Rows from block 6 of the encoder of a small masked spectrogram model, named by matrix and row number. Rows with one number belong to one neuron. Each number is 128 + 32 x the weight over its row's rms, rounded and kept within 0 to 255. All counts start at 0.
After each neuron's rows are labels from the 100 clips, of 14848, where the neuron reaches its highest value: "peak in band" is the frequency band that holds the peak. Only what is clearly more common there than usual is listed. The data: struck, bounced, scraped and rolled objects made by modal synthesis. In brackets: how many of the 100.
# fc1: MLP up (encoder.blocks.6.mlp.fc1.weight, 640x160), inputs 0-79
# fc2: MLP down (encoder.blocks.6.mlp.fc2.weight, 160x640, transposed), outputs 0-79

fc1.439 [114 104  62 106  99 110 119 100 201 143 104 122 113 116  88 139  87  97 101 155 130 130  80 154 123 121 166 119 119 158 150  75  84 172 138 128 143 106 149  64  86  97  96 106  98 129 141 138 118 114 153 136  86 168  72  94 178 105 137 166 117 174 132 111 136 131 120 108 199  88 110 154 169 162 122 144  86 161 141 103]
fc2.439 [175 185 115 152 199 107 113 133  78 134 148 130 136 161 138 171 123 150  50 139 130 117 161 129 130 174  83 144 127  97 146 177 119 105 103 158  96 132  92 140 113 133 114  74 114 202 152 165 141 133 111 141 110 156 151 158 101 151 116 161  84 110 146 156 139 115 167 122 134 191 144 138 148 123 153 165  89   0 141 144]
peak in band: 500 to 1000 Hz (44)

fc1.25 [155 117 130  94  93 116 118 106 155 113 144 163 118 157 121 115 118  44 144  89 158 150 153 114  91  96 106 113 174 109 141 167 105 146 124 116 131 161 127 128 105  89 125 182  92 151 124 198 100 148 169  85 125 169  70  74 149 126 118  85 100 131 148  97 146  70 109 108 102 162 162 166 150 134 140 156 114 145 127 171]
fc2.25 [106  36 135 109  68 161 177 134 104 107  79  66 196 119  79 158 117 142  57 149 131 127 179  87 114 114 132 151 156  68 138  94 128 145  90 142 131 128  93 133 145 128 144 114 107 134  78 123 101 142 132 168 125 132 147 145 177 152 120 138 134 106  87 145 123  90 118 123 120  67 118 149  92 155 130 106 158 159 124 155]
peak in band: 0 to 250 Hz (33)

fc1.251 [113 117 156  88 143 149 128  72 125 162 163 135 140 156 121 115 108  70 181 169 131  89 122 147 123 114 179 164 185 118 156  81 118 152 108 158 127  77 126 102 147 118 126 133 179 167 151 126 122  81 127 136 157 130 127 147 130 178 134 156 195 147  63 116 156 122 107 178 130 142  96  94 152  52 152 130 128  97 179  60]
fc2.251 [144 178 111  91 149 102 107  99 192 115 138  92  36 153 169 102 173 119 131 134 138 131 113 116 122 161 102 134 165 185 207 153 114 105  93 157 165  91 106 112 187 145 118 183 180 101 178 181 164 123 169 139 133 113 124 107 125 103  72 154 130 119 121 127 159 156 104 164 162  69 138 182  80 110 133 132 124 180 171 122]
peak in band: 250 to 500 Hz (58); 500 to 1000 Hz (40)

fc1.211 [ 74 137 138 147 100  96 103 113 105 126 140 132 103 132  93 159 146  77  69 105 108  61  84 179 115  98  89  94 109  91 103  92 117 141 160  92 159 113 140 126 138 147 110 107 104  89  62  87 178 156  97 151 157 156  87  96 114 127  78 128  77 177 133 128 160  83 108  52  82 174  98 109 119 160 144 154 163 115 108 172]
fc2.211 [186 155 122  96 163 150 187 130  92 156 113  81 136 181 112 129 192 151 193 120 115 128 187 123 132 164 162 131 117 116 139 121 119 150  87 220 150 140  85 105 135 117 152 122 106 104  89 107  91 198 200 127 138 107 157  67  99 145 118 146 138  75 153 158  79 102 115 209 158 117 167 133  97 105 176 147 117 166 172 163]
peak in band: 500 to 1000 Hz (36)

fc1.420 [211  82 155  80 127 156 181 227 127 144 124 142 121 165 100 123 112 130 139 140 155 124 181 118 115 111 171 151 183  97  93 112 167  50 111 147 111  58 126 136 167 114 174  93  64 157 106 108 104 116 141 139 140 159 160 116 166 130  83  89 168 119  79 167 126 175 152 110 125 110 168 154 107  79  89 110 132 148 138  93]
fc2.420 [182 115 197 137 175 142 105 158 133 199 134 132 134 118 121 132 129 161 143 174 132  96 131  94 111 173 159  87 145 147  84 146 149  84 104 179 128 147 141 112 160 159 138 109 102 161 176 108 136  80 157 123 144  88 156  73  73 227  84 171 136 185  74 173  88 114  80 131 126 166 178 126  64  97 149 109 107 170 100 111]
peak in band: 250 to 500 Hz (39); 0 to 250 Hz (33)

fc1.3 [ 68 154 117 123 144 126 120 101 144 127 137 167 150 154 111 142 141 135 126 125 149 130 125 158 150  57  61 166  88  57 110 129 139 202  99 120 156 145 145 223 113 107 116 195 161  99 205 108 168 127 148 134 104  63 129 116 188 134 136 114 156 105 149  84 152 106 133  96 140 132 135 117 109 112 122 111 177 109 106 198]
fc2.3 [167 116 115 104 139 221 165 175  76 159 129 128 150 118  95 146 126 136 131 143  94 160  79 121 108 115 125 124 139 135  79 181 144 118 170 113 107 191 107 140 175 157 177  76 109 160 111 151 138 106 116 101 141 160  91 171  52 126  41 172  84  89 126 198 112 136  99 170 138 118 122 116 167 152 117 120 114 129 110 107]
peak in band: 0 to 250 Hz (76)

fc1.196 [119 128 124 164 135 107 102 155 138 176  84 157 124  76 191  93 165  71 106 158 157 139  79 169 169 156 124  72 155 115 128 140 140 155  94 116 151 108 145 118 138  78 121 137 125 134 182  99 152 138 141 123  45  84 109 115 164 112 111  88  97 166 153 169 129 100 146 118 147 111 103 102  99 121 157  46 162 147 128 208]
fc2.196 [161 131 103 125 159 171 156 145  98 130  88 158 110 129 109 178  42  99 125  92  79 120  87 161 144  96  94 155 165 137 117 137  88  97 126 142  90 110 147 179 118 181 161  94 167 140  87 143 122 141  98 124 145 135 139  69  72 160 144 125  57 110 103 121 147 183 130 120 145  96 103  41  81 158 129 124 152 116 101 140]
peak in band: 0 to 250 Hz (81)

fc1.455 [ 74 110 120 160 170 167 109 165 159 115 111 130  71  86 114 182  87 226 132 112 152 121 162  96 135 106 115 139 105 166 108  65 115  94 130  75 133 148 150  55 148 112 130  71  57 161 135 156 178  83 155 145 127 137  87 134 114 137 127 179  80 146 150 165 106  98 121 110 155 114 122 116 165 118 178 136 120 141 141 121]
fc2.455 [118 122 153 110  82  84 101 154  79 148 132 158 119 185 114 139 133 107 158 165 151 139 106 112 156 138  83 132 132 127  71 195 144 118 124 223 139 136  94 124  95 128 111  71 168 139 138 170  69 130 108 142 160 108 140 113 122 178 126 100 127 167 117 133 110 118 139 104 102 178  86 175 174 109 169 175 117 136 107 156]
peak in band: 0 to 250 Hz (55)

fc1.62 [125 149 161 109 141 128 146 107  68 167 144 174 115  98 159  51 117  72 154 151 138  70 149 120 134 164 136 109  81 181 126 141 146 137  93 121 119 174 100 112 128 136 145  92 146 144 172 125 144 154 163 178 155  85  83 105  99 117 111  87 112 159 116 171 159 129 122 105 128 189 140 115 167 139  56 103 130  94 115 154]
fc2.62 [133 114  76 146 113 101  78 139 151 138 153 188 132 127 127 167 135 140 140 152 143 148 109 175 137 137  78  73 146 117 125 127 119 100 106 146 137  95  99 178  68 141 174 219 184  82  90 117 142 101 104 118 174 109 176 135 110 163 164 141 132 126 140  74 127  75 147 137 163 101 167 135  88 122 143 153 126 109 102 139]
peak in band: 0 to 250 Hz (60)

fc1.605 [131  84 151 157 128  55 157 115 143 127 121 168  84 122 156 138 144  87 150 105  90 126 126 150 129 131 159 130 110 130 142 131 114 131  78 112 104 143 101 170  73  94 115 126 179 150 144 145 167 146 138 177 168 128 133  70  44 162 111 116 168 150 116 146 141 124 105 107 125 128 130 157 100 141 154 127 211 145 106 174]
fc2.605 [166 184 130 149 156 122 100 121 121 101 161 117 121 143 141 100  94 143 113 193  84 127 136 140 159 143 128 176 243 143 142  93 183 108 171 161 130 143 155 141 123  92  91 109  69 159  63 129 129  80 164 135 147 182 125 178 168 151 166 102  77 145 106 140 143 150 148 186 156 167 104 182 161 121 134 151  66  87 135 116]
peak in band: 250 to 500 Hz (38); 1000 to 2000 Hz (30)

fc1.195 [132 172 153  74 152 183 202 101 204 116 143 162 104 166 147 114 134 145 130  37 151 187  80 130 142  70 101 125 159 185 102 114 135 142  93 147 145 165  78 107 120 153 131  89 148 149 162 181 103 147 162  77 130 130 115 133 193 142 142 102 115 127 149  56 120  82  99 116 145 123 150 123 148  80  86 128 177 100 119  83]
fc2.195 [ 49 109 168  79  64 157 155 105 147  83  97 165 138 110  79 142 133 211 135 118 142 167 117 120 131 144 120  97 157 172 151 100 108 155 163 133 120 154  83 134 136 106 103 130 165 119  85 127 149 104 161  92 137  88 197  99 164 151 173 161 116 187 114 133 193 149 104 158 202 151 124 124 172 137 180 154 109 159 105 161]
peak in band: 500 to 1000 Hz (42)

fc1.538 [114 118 151 164  88 125 145 156 137 194 134 139 164 146  70 153 129 105 139  93 129  75 119 132 164  97 144 135 178 120 129 157 215 111 129 135 151 120 139 106 114 182  87 152 148 130 149 108 144 127 114  61  86 117 148 165  98 131 101  81 156  74 120  72 116 135 190 143 142 148 178  93 113 107 161 115 109 163 149 160]
fc2.538 [106 142  88 118 150  89 135 118 134  83 143 106  86 122 190  95 103 161  60 128 101 157 165 117 104 166 129  83 107 107 166 172 153 168  86 139  58  98  91 176 165 122  98 126 148 124 158 128 134 119 153 177 153 137 136 109  82 130 166 125 102 139 119 128 148  71 119 131  98 100  98 184 133 142 131 145 143 131  67 160]
peak in band: 4000 to 8000 Hz (91)

fc1.142 [160 162 135 149 135 147 159 134  69 125 154 167 102 114  89 147 124 108 146 139 129 167 129 104 123 124 161 125 127  64  83 122 100  85 131 152 117 135 194 145 153  88 121 154 159 139  87 176 125 100 110 107 177 147 130 146 135 121 140 173 132  99  88 151 156 133 130 115 166 153  98 161 156 179 134  74 104 190 116 153]
fc2.142 [123 119 155 136 152 135  98 120 147 117 120 107 162 134 126 102 132 100 111 125 106 124 126 151 180 173  88 109 141 116 139 196 136 189 166 154 122 123 117 148  92  65 157 135 125 150 109 131 143 131 131 137 115 133 160 106 129 120 139 113 115 134 104 157 125 147 154 106 106 111 156  95 142  55 141 151  95 139  51 115]
peak in band: 4000 to 8000 Hz (71)

fc1.345 [ 54 105  97  86 125 123 155 101 180 146 131 222 107 165  94 133 128 102  81 164 120 102 133 166 184 149 136 126  98  93 142 144 184 189  82 124 159  83 114  80 156  90 139 118 168 163 168 187 116  47  99 114 185  94  69 115 120 122 106 161 118 126 140 146 143 160 162  83 126 128  65 154 107 166  81 160  78  84 175 131]
fc2.345 [ 95  60 106 129 120 109 158 130 132  88 128 130 134 182  80 157 170 155 109 144 142 175 136  68 158 132 109 149 157 119  76 195 102 173 132 156 147 115 137  91 177 101 162 114 133 128 135 102 135 145  52  84 146 114  94 184  99  99 106 163 154  94 171 107 102 120 112 141 116 103  92  96 111 108 125 100 121 159 190 163]
peak in band: 4000 to 8000 Hz (50)

fc1.90 [137 149 136 130 120 147  88 105 116 110 150 129 155 103 120 118 167 135 125 174  86  99 160 124 135 135 132 112 194 112 120 139 170 124 123 116 149 187 114 111 188 107 163 123 192 122 117  82 122  99 164 217 109  90  91 118 159 119 108 134 112  82 131 107 148 180 125 124 136  96  95 110  77 111 137 115 116  96 118 140]
fc2.90 [129 119 101 133 140 154 164 140 112 102 144 107 140  87 153 130  61 144 142 100 119 162 106 216 115 145 181 142 147 162 125 127 145 126 117 106 120 148 112 218 109  86 109 138  66 142  95 112 102  99  60  38 145 149 168 154  67 152 136 189 103 163  75 161 153 128 112 116 129 109 145 169 123  86 108  72 133 105 139 114]
peak in band: 250 to 500 Hz (92)

fc1.433 [111  58 161 148 124 122 123 130 130  84  92 197  93 162 171 145  72 191  99 112 151 142 132 152 148  95 142 164  77  85 153 132  88  89  99 112 144 147 125 174  98 140 119 133 162 102  84 106 198 114 119 115 122  89 122  95 131  85 105  97 134 149 132  98 167 125 148  69 155 170 116 125 160 113 147 129 165 157  99 171]
fc2.433 [153 155  53 123 122 118  86  95  64 135 140  96 148 162 135  77 114 106  74 166  87 115 120 122 145 137 190  92 160 167 135  78 147 127 147 114 109 154  95 141 138  79 120 115  94 122 133 131 118 159 181 179 167 155  92 100  74 140 151 152  82 131  68 159 142 137 142 140 162 161 169 155 186 142 110 108 142  83  90 133]
peak in band: 250 to 500 Hz (41)

fc1.356 [ 74 120 199  98 110 126 142  71 129 106  61  77 100 102 138 124  97 184 113 109  75  98 105 107 112 173 137 127 178 105 163 124 136  73 133 124  73 115 167 102 131  96 138 154  85 111 149 121  95 114 154 140 184 144 120 202 150 105 112 180 144 121 111 130 168  78  88 143 125  70 183 164 142 177 127 174 137 134 122 155]
fc2.356 [163 152 107 151 140 110 130 122 112 154 109 160  88  90 169  87 128  56 140 141 183  56 133 139 192 190 134 103  97 150 144 139 143  97 166 101 223 156  86 151  89 147 107 152  98 121 121 131 141 132 146 144 150 146 135 119  99 150 137  76  95 192 105 133 120 115 110  88  94 134 185 156  57 142 110  97  65 183 175 102]
peak in band: 0 to 250 Hz (41); 250 to 500 Hz (39)

fc1.330 [101 104 107 104 179 126 111 153 141 129 166 169  74 141 103 161 115 128 108 143 119 151 125 102 117 147 146 105 114 153 177 162 106 129  60  94 149 140 140 102 136 138 130 105 140 135 118 152 207 140 132 189 144  74 130 169 122 107  96 150 126 210 171  75  91 130  96 132 130 163 124 131 150 184 103  99 119 146 143 110]
fc2.330 [122 136 141 150  79  77  95 147 147 152 140 174 136 133 166  60 142 151 124  93  83 109  70 101 186 127 131 146 176 101  76 124 151 132 139 117  89 159 155 148 162  96 161 117  74  96  96  92  67 140 210  85 106 128 148 137  74 144  95 118  86 118 135 128 168 135 100 136 128 155 134 128  95 113 170 152  87 129 110  24]
peak in band: 250 to 500 Hz (45); 0 to 250 Hz (36)

fc1.638 [ 83 144 158 138 133 149 119 138 127 126  93 123 113 182 153 125 106 117 108 113 152 161 112 135 106 103 110 155 171 138 136 137 194 108 146 166 164 148 204 117 196 178 150 136 108 128 123 161 101 109 126  88 124 132 140 193 131 149 143 109 139 139  98 164 115 192 125 194  76 142 164 114 153  78 154 133  92 108  83  43]
fc2.638 [ 70 105 149 104  91  89 148  96 124 128 122 152 127 156 159 138 106 113 112 143 138 136 187 137 120  56 128 135 148 105 179  74 133 142 155 110 167 176  84  83 141 106  63 136 189 110  99 126  34  90 147 168 137 154 161 132 186 131 134 179  58 201 135 132 104 140  66 149 149 117 185 160  61 124  96 128 101 149 157 142]
peak in band: 500 to 1000 Hz (59)

fc1.129 [160 135 128 139  93 119 150 100 130 127 181 139 116 162 142 131 182 153  63 131 138 161 130 112 151 124 108 130  68  83 168 127  96 154 125  95 134 109  62 112 134 165 130 203 150 152 164 127 149 131  99  97 140 173 122 189 153 110 189 112 135 118 123  75 130 181 128 144 173  60 141 133 112 146  74  98 129 180 141 209]
fc2.129 [118 156 102 104 126 166  81 126  89 146 168 122 162 114 162  68  44  88 123 114 172 154 127 150 146 190 222 144 111  94  73 132 123 137 132 100 108 140 146 157  75 144 134 137 107 149 119 144 134 124 104 127 122 161  80 155 132 134 100  64 145 142 176 122 115 164 139 101  66 145  86  99  96 140 162 188  84  87 104  73]
peak in band: 4000 to 8000 Hz (60)

fc1.143 [151 111 114 151 177 141 132 167 142 123  57  93 122  43  87 111 129 209 167 119 158 150 167 141  97 187 125 126  68 152 112 157 114  97 158 166 127 105 131 150 147 100 123 154 145 164  97 138 147 143 140 100  99  89 123 119 167 128 103 152  97 108 170  81 133 153 124 122  98 150  98 127  67 120 164 145 130 135 119 117]
fc2.143 [171 175 130 124  97 167 148 134 116  78 153  97 129 141 203 158 106  63 150 132 121 115  99 162 142 114 124  95 153 123 171 128 119 155 100  98  68 151  87 148 157 123 179  94 120  89  88  89  91 118 116 110 111 106 118 151  53 168 115 169 144 110 121 128 128 103  94  87 170 131 147 123 181 146  80 148 125 169 100 117]
peak in band: 500 to 1000 Hz (38); 250 to 500 Hz (37)

fc1.220 [154 121 117 231 121 118 145 153 127 148 197 170 142 131 110 116 150 148 100 121 108 164 167 203  76 152 125 132 111  99 151 109 161 144 137 147 172 179 151 109 122  90 154 133 163 172  99 158 147  86 151  71  60 101 120 107 132 149 180  75 149 113  73 193 176 127 177 139  94 180  85 151 159 102  72 175 138 164 155 142]
fc2.220 [125 153 165 159 138 138 139  84 175 101 124 122 192 141 105 197 108 159 161 140  90 128 144 186 169  72 162  82 133 121 169 167 103 154 143  96 123 117 164 144  94 167 117 116 104  88 162  62 125 147 118 118 116 143 143 128  98 153 144 129  99 109 122 141 118  89 101  38 143  66 120  61 156 154 175 136 124 198  92 132]
peak in band: 4000 to 8000 Hz (58)

fc1.282 [ 77 157 196  72 146 123  99 106 135 143 143 148  83 120 101  90  91  55 207 112 157 152  53 191 153 140 145 170 144 135 149  67 153 165 121 168  81  72 142  99 140 139 123 119 109  74 112 100 148  94  68 124 141 155  98 133 107 131 147 143 151 116  86 126 130 162 102 154 157 146 133 110 152  64 142 130 103 155 218 115]
fc2.282 [160 194 104 104 147 114 100 142 111 135  76  82 155 178 124 136 129 168 123 153 143 109 132 129 160 112 127 158 141 109 138 123 138 143 134 139 109 111 129 181 169 174 125 159 188 101 107 128 204 126 164 147  81 143 170  93 159 110 111 132  44 149 151 138 145 126  80 181 149 140 126 177  87 142 109 113 187 167 164 142]
peak in band: 250 to 500 Hz (46)

fc1.27 [ 91 116 152 140 134 149 108 163 127 123  92 117 205 137 110  94 119 123 101 158 155  84 117 131 139 160 119 123  78 127 106 124 195 139  89 182  76 191 132  98 164 124  61  93  78 152  95 117 158 151  42 169  98 156 191 117 130 113 162 140 134 117 183 127 128 134 140 145 113 147 143 142  99 138 120 154 171 139  81 195]
fc2.27 [187 145  97 128 148 138  98 160 126 111  91 101 163 115 123 163 110 107 156 136 208 120 145  93 152 113 126 108  94 125 145 101 155 159 120 110  85 122 160 114 133 138 136 118 119 145  97 152  80 154 105 167 160  96 198 129 191  65 111  89 102 126 155 168 111 101 106 137  76 150 168 123 139  90 135  95 123 124 125 149]
peak in band: 4000 to 8000 Hz (50)

fc1.491 [118 126 141 125 107  95 122 180 125 141 134  83 106  77 126 117 143 128 122  55 116 120  72 126  49 108 196 120 196 177  97 132 105  80 162  74 114 127 151 137  93 104 169 174 121 130 144  92 104 158 122  71 133 105  84 164 174 146 109 171 147 150  68 135 161 109 126 116 106 132 119 161 174  82 146  52 141 107 136 141]
fc2.491 [157 140 119 129 122 149 171 120 142  88  97  59 152 126 149 145 126 149 160 188 125 118 136  88 136 196 151 186 159  80 149 170 115 193 136 169 103  70  67 152 126 143 130  97 154 126  71 127 148 117 177 115 152 135 155 160 153 117 127 128 132 124 117  70 203 105 194 117 123 162 131 149 157  67 132 128 147 119 106 135]
peak in band: 0 to 250 Hz (83)

fc1.83 [113 101 125 114 101 108 140 124 108 154  89 139  72 112 131 123  94 145 186  92 134 186 102 150 101 178  75 167 144 180 185 130 170 124 173  93 132 128 141 113 112 102 151 135 131 154 139 110 139 155 146 115 213 230 110 180 131  87  81 123 145 136 130 125 163 102 105 129 136 140 189 165 121 120 100 152 173 157 123 131]
fc2.83 [ 86 154 108 120 137 116 146 105 101 122  93 146 138 133 111  92 187  91 157  93 132 123 106 167 152  94 127 173 150 112 113  96  74 125 124 159 143 178 108 169 126 135  90 174 138 158  60 163 134 133 106 169 180 107 120 106  96 117 176 153 168 123  73 142 130 143 145 135  73 131 148 112 168 100  93 129 119 111 139  71]
peak in band: 4000 to 8000 Hz (76)

fc1.505 [142 189 121 128  84 129 124 101 159 111 171 108 107 118 123 138 149 198 142 112  94 125 118 148 100 106 104 173 118 163 172 139 123 140 145  73 165 187 186 181 164 135  60 141 123 122 200 111 134 147 144 161  98 170 122 122 126 192 118 197 186  65 126 141 129 133 119  78 124 122 103 171 108 101 166 143 111 181 143  94]
fc2.505 [131 128 121  46  52 151 106 100  46 141 205 153 104 137 128 151 174  86 112 187 109 103 110 127 130 130 123  57 131 154 120 126 135 101 148 166 109 147 112 119 135 167 221 104 143 112 168 115 136  99  87 100 128  86  99 136 141  53 123  91 114 155 142 116 172  99 112 140 148 137  85  96 135 167 165 141 167  87  95 171]
peak in band: 0 to 250 Hz (78)

fc1.321 [139 186 147 166 117 121  93 119  97 130 112 136 139 120 117 141 112 110 121 156 147  69 135 150 102 142 173 141 117  48 118  77 141 194  78 184 117 126  50 154 121 105 171 162 152 136  99 132 166 120 113 125 153 127  46 123  60 103 114  96 113 104 113 136 146  81 113 144  95 108  89 186 144 206 167 144 171 163 161 134]
fc2.321 [114 129 112 176 163 128 113 114 163 131 136  91 117 164 122  99 134 178  73 163 121 147 104 164 124 171 141 156 136 178 103 107 175  95 175 124 119 104 172  87 117 129 157 136 141 148 142 125  78 148 132 112 142 136 156 103 143  99 115 164 167 164 166 145 123 172  78 108 139 137 175  88 158  52 108 116 127  64  10 115]
peak in band: 500 to 1000 Hz (60)

fc1.299 [136 186 113 116 146 176 191 142 123 119 113 144 140 108 113 130 133 140 148 109 188  26 151 121 158 124  88 101 120 118 128 150 184  69 111 122 106 102 156 121 151 177 139 137 150 145 105 216 117 129 126 101 132 106 185 130  93  80  89 170 166  57 150 178 130 119 132 134 161 103 136 101 136  96  43 136 138  88 203 115]
fc2.299 [102 103 110  87  49 152  71 128  99 178 156 104 153 118 132 133 112 161  87 108 117 156 128 177  94  57 152 109  94 116 108 120  75 134 145 118 135 122  88 162 143  92 131 130 102  73 156  58 112 136 152  81  94 135 122 143 122 150 136 110  79 146  68 138 107  97 190 131 106 166 130 127 116 144 168  74 113 133 137 107]
peak in band: 500 to 1000 Hz (32)

fc1.336 [127  70 168 150 163 130 130  61 174 157 123 190 146 131  90 117 102 123 103 160 120 148  94 132 134 140 151 161 142  83 139 149 134 156 162 107 163 183 154 142  89  88  97 172 170  82 159 116 153  79 163 130  63  97  97 175 117 130 153 126  88 115 152 139 139  95 166 101  92 140  86 127 110 170 213 138 122 145 151 144]
fc2.336 [133 125 179 114  71 158 121 158 111 138 122 135  79 159  96 154 155 133 158 236 134  94 118 124  86 118 153 172 150 121 100 131 108 130 115 137 117 123 117 117  89  80  88 101 158 144 130  96 119 140 134 133  83 120 106  87 151 103 103  69 155  70 115 134 118 121 135 182 159 121 128 109 194 148 106  95 131 130 153 172]
peak in band: 0 to 250 Hz (30)

fc1.193 [212 133 110  85 103 135 155 175 102 176 126 118 122 135  77 122 119 174 127 146 125 136  94  97 183 133 174 195 131 119 144 106 121 188  95 149 107 187 142 142 128 128 164 109  97 167  90 176 104 108 113  52  73 117 118 160 105 111 128 141 197 166  89 145 141 108  76 210 143 113 143 119 127 172 155  98 140 128 211 121]
fc2.193 [ 96 174 113 151 194  78 109  99 104  68 105  44 120  99 166 122 182 116  59 155 139 130 102 194 115 120 100  81 139 141 158 107 128 146 127 157 130 135  89 112  72 185 123 178 153 110 150  72 104 164 160 154  79 120 144  69 153 109 138  91 104 140 105 143 139 126 161  51 143 110  97 191 114 151 123 124  93 119  84 135]
peak in band: 250 to 500 Hz (38)

fc1.169 [134 117 145 114 168 165 115  93 131 164 174 131 135 147 107 156 132 119  65 100 108 192 133 153 105 100 124 138 132 135 118 152 106  90 110 154  93 141 142 147 141 197 144 103 176 119 152 137 152 161 131 139 127 137 149 118 175 170 129  70 105 173 162  91  81 137 108 106  93 124 128 141  78 125 125 150 142 156 122  89]
fc2.169 [173 169  96 118  81 141 122 105 153 122 105 151 139 146 102 135 152 169 109 197  76 135 123 109 161 121 123 150 156 167 120 168 120 171 129 141  88 116 118 119 134  85 160 123 106 127  90 124 129 118 138  73 127  78 125 124 184 161 102 104 138 218 130 143 147  94 147 154 115 132 182 170 188 139 114 139  83  71 119 120]
peak in band: 500 to 1000 Hz (60)

fc1.513 [153 186  85  98 157 143  66  90 115 158 152 110  89 161 124 111  67  88 117 115 149 135 199 170  66  46 102  89 199 172 153 136 121  80  88 115 139 148 132  86 129 128 135  58  93 138 110 143  90  99 123 125 137 180 146 140 108  66 126  74  83 142 172 136 157 142  90 126  81 158 159 159  93 125 149 190 132 128 131 143]
fc2.513 [147 167 129 142 157 144 169  88  88 175 125 100 121 149 125 156 144 134 122 155 156 125 122  95  99  65 108 152 209 142 166 163  54 148 167 132 123 183 164  74 126 123 129 116 170 148 131 169 167 135 120 140 173 101 140 129  98 158 173 112 114 156 120 175 100 149  12 165 106 119 133 119  95 141 117 125  84  82 139  94]
peak in band: 500 to 1000 Hz (73)

fc1.235 [ 86  90 147 193 156 192 148 124 181 152 159 140 131  96  74  52  84 120 124 123 186 165  69 192 117 100  87 116 110  88 149 105 145 126 147 144 128 131 143 176 122 166 135 167 119 137 109 181 141 119  99 111  92 106 115 160 126 104 128 150 159 106 104 143 166 134 114 137 134 147 195 180 120 143  86 131 129 149 157  63]
fc2.235 [151 134  99 103 195  98 163 157 137 166 128  95 138 162 101 127 152 126 158 147 107 101 189 115 111 133 132 130  85  90 116 128 140 118 138 154 131  51  55 174 142 123 210  77 135 148 102 115 145 105 157 198 135 119 141 123 144 162 158  93  64 181  56 157 139 116 104 130 140  81 145 130 218 138 164 149 131 104 145  95]
peak in band: 250 to 500 Hz (41)

fc1.60 [ 75  89 164 149  89 146 186  90  84 104 128 133 200 179 126 203  48 117 144  89  85 108 101 154 129  73 117 148 136 157 122 150 141 175 101 108 138 118 128 122 154 136 178 121 121 152 118 147 102 116 139 116 106  91 132 129 129  97  90 130 205 141  73 160 141  94  77 182 150 155 117 117  85 146 107 117 126  82 128 135]
fc2.60 [132 160  99  96 145 139  52  95 121 100 108  87 169  88 140  95 108  74  20 122  99 102 152 153 201 138 120 157 131 118 149 123  96 125 196 126 147 143 103 124 131 131 148 110 124 125 197 139 159 142 132  99 124 163 126 113 113 198  97 104  63 172 158 113 113  83 190  96  76  97 115 106 156 133 155 106 139  97 117 126]
peak in band: 500 to 1000 Hz (52); 250 to 500 Hz (33)

fc1.76 [155 134  91  86 135 121 146 120 182 121 115 149 175 154 141 139 142 111 136  90 125 190 106 101 173  77  97 148 113 114 122  77 138 147 133 102 104  89 103 123 135 150 144 140 144 106 121 145  90 153 148 144  98 125 148 105 162 124 140 154 150 101 139  87 145 130 121  97 156  80 171 112 117 120 158 120 171 164  73  79]
fc2.76 [ 97 136 116 196 160 169 111  55  59 127 160 155  50 134 147  99 143 208 135 130 173 110  84 146 129 232 127 134 127 103 118 156 152 145 100 123 180  89 105 145 139 112  93 143 133  96 116 110 165 105 130 166 122 117 142 149  99 127 206  96  92 126 157 114  79 174 151 126 140  56 119 105  86 135 103  97 109  95 124 145]
peak in band: 4000 to 8000 Hz (63)

fc1.445 [142 133 118 108 122  78 119 186 146 151 145 144  90 165 112 141  93 142 141 139 125 114 163 102 102  95  84 141 165 144 174 122 118  89 168 167  96 119 116 144 124 157 115 130  98  91 150 148 126 132  63 105  64 155 137  91 107 132 101 156  92 155 203  53 125  85 127 148 135 115 107 169 118 151 130 133 219  99  48 182]
fc2.445 [108 120 189 144 153 101  93 154 108 116 129 125 180 211 131 106 128 106 121  92 217  82 149 109  57 131 180 145 111 121 116 100 100 191  89 100 134 141 137 143 152 172 110 172 155 136 107 163 137 125 149 178 100 140 141 141 166 182 154 119 109 172  74 181  91 180 105 117 126 133 190 103 181 145 109  79 133  89 161  97]
peak in band: 250 to 500 Hz (41); 500 to 1000 Hz (38)

fc1.79 [109 126 142 144 150 227 116 157 128 104 115 103 115 134  92  84 172 197 123  81 103 119 150 114  78 180  99 143 119 124 171 118 167 137  72 143 152 159 131 145 132 100 180 155 129 143  96 133  99  94 161 138  87 151 141 121 108 168 143  99 137  95  93  69 135 152 149 162  99 200 115 142 135 156 107 169 181 181 137 217]
fc2.79 [169 174 168 169  98  66  89 176 133 191 100 142 148 129 128 159 147  76 126 112 145  86 114 148 125  52 111 132 146 114 123 139  91  87 156 125 114 165 121 181 121 138 105  92 135 127 147 144 113 127 136 119  78 161 107  90 106 145 133 161 131 181  90 152 130  87 126  96 112 140 191 194 197 152 174 103  58  99 125 125]
peak in band: 250 to 500 Hz (51)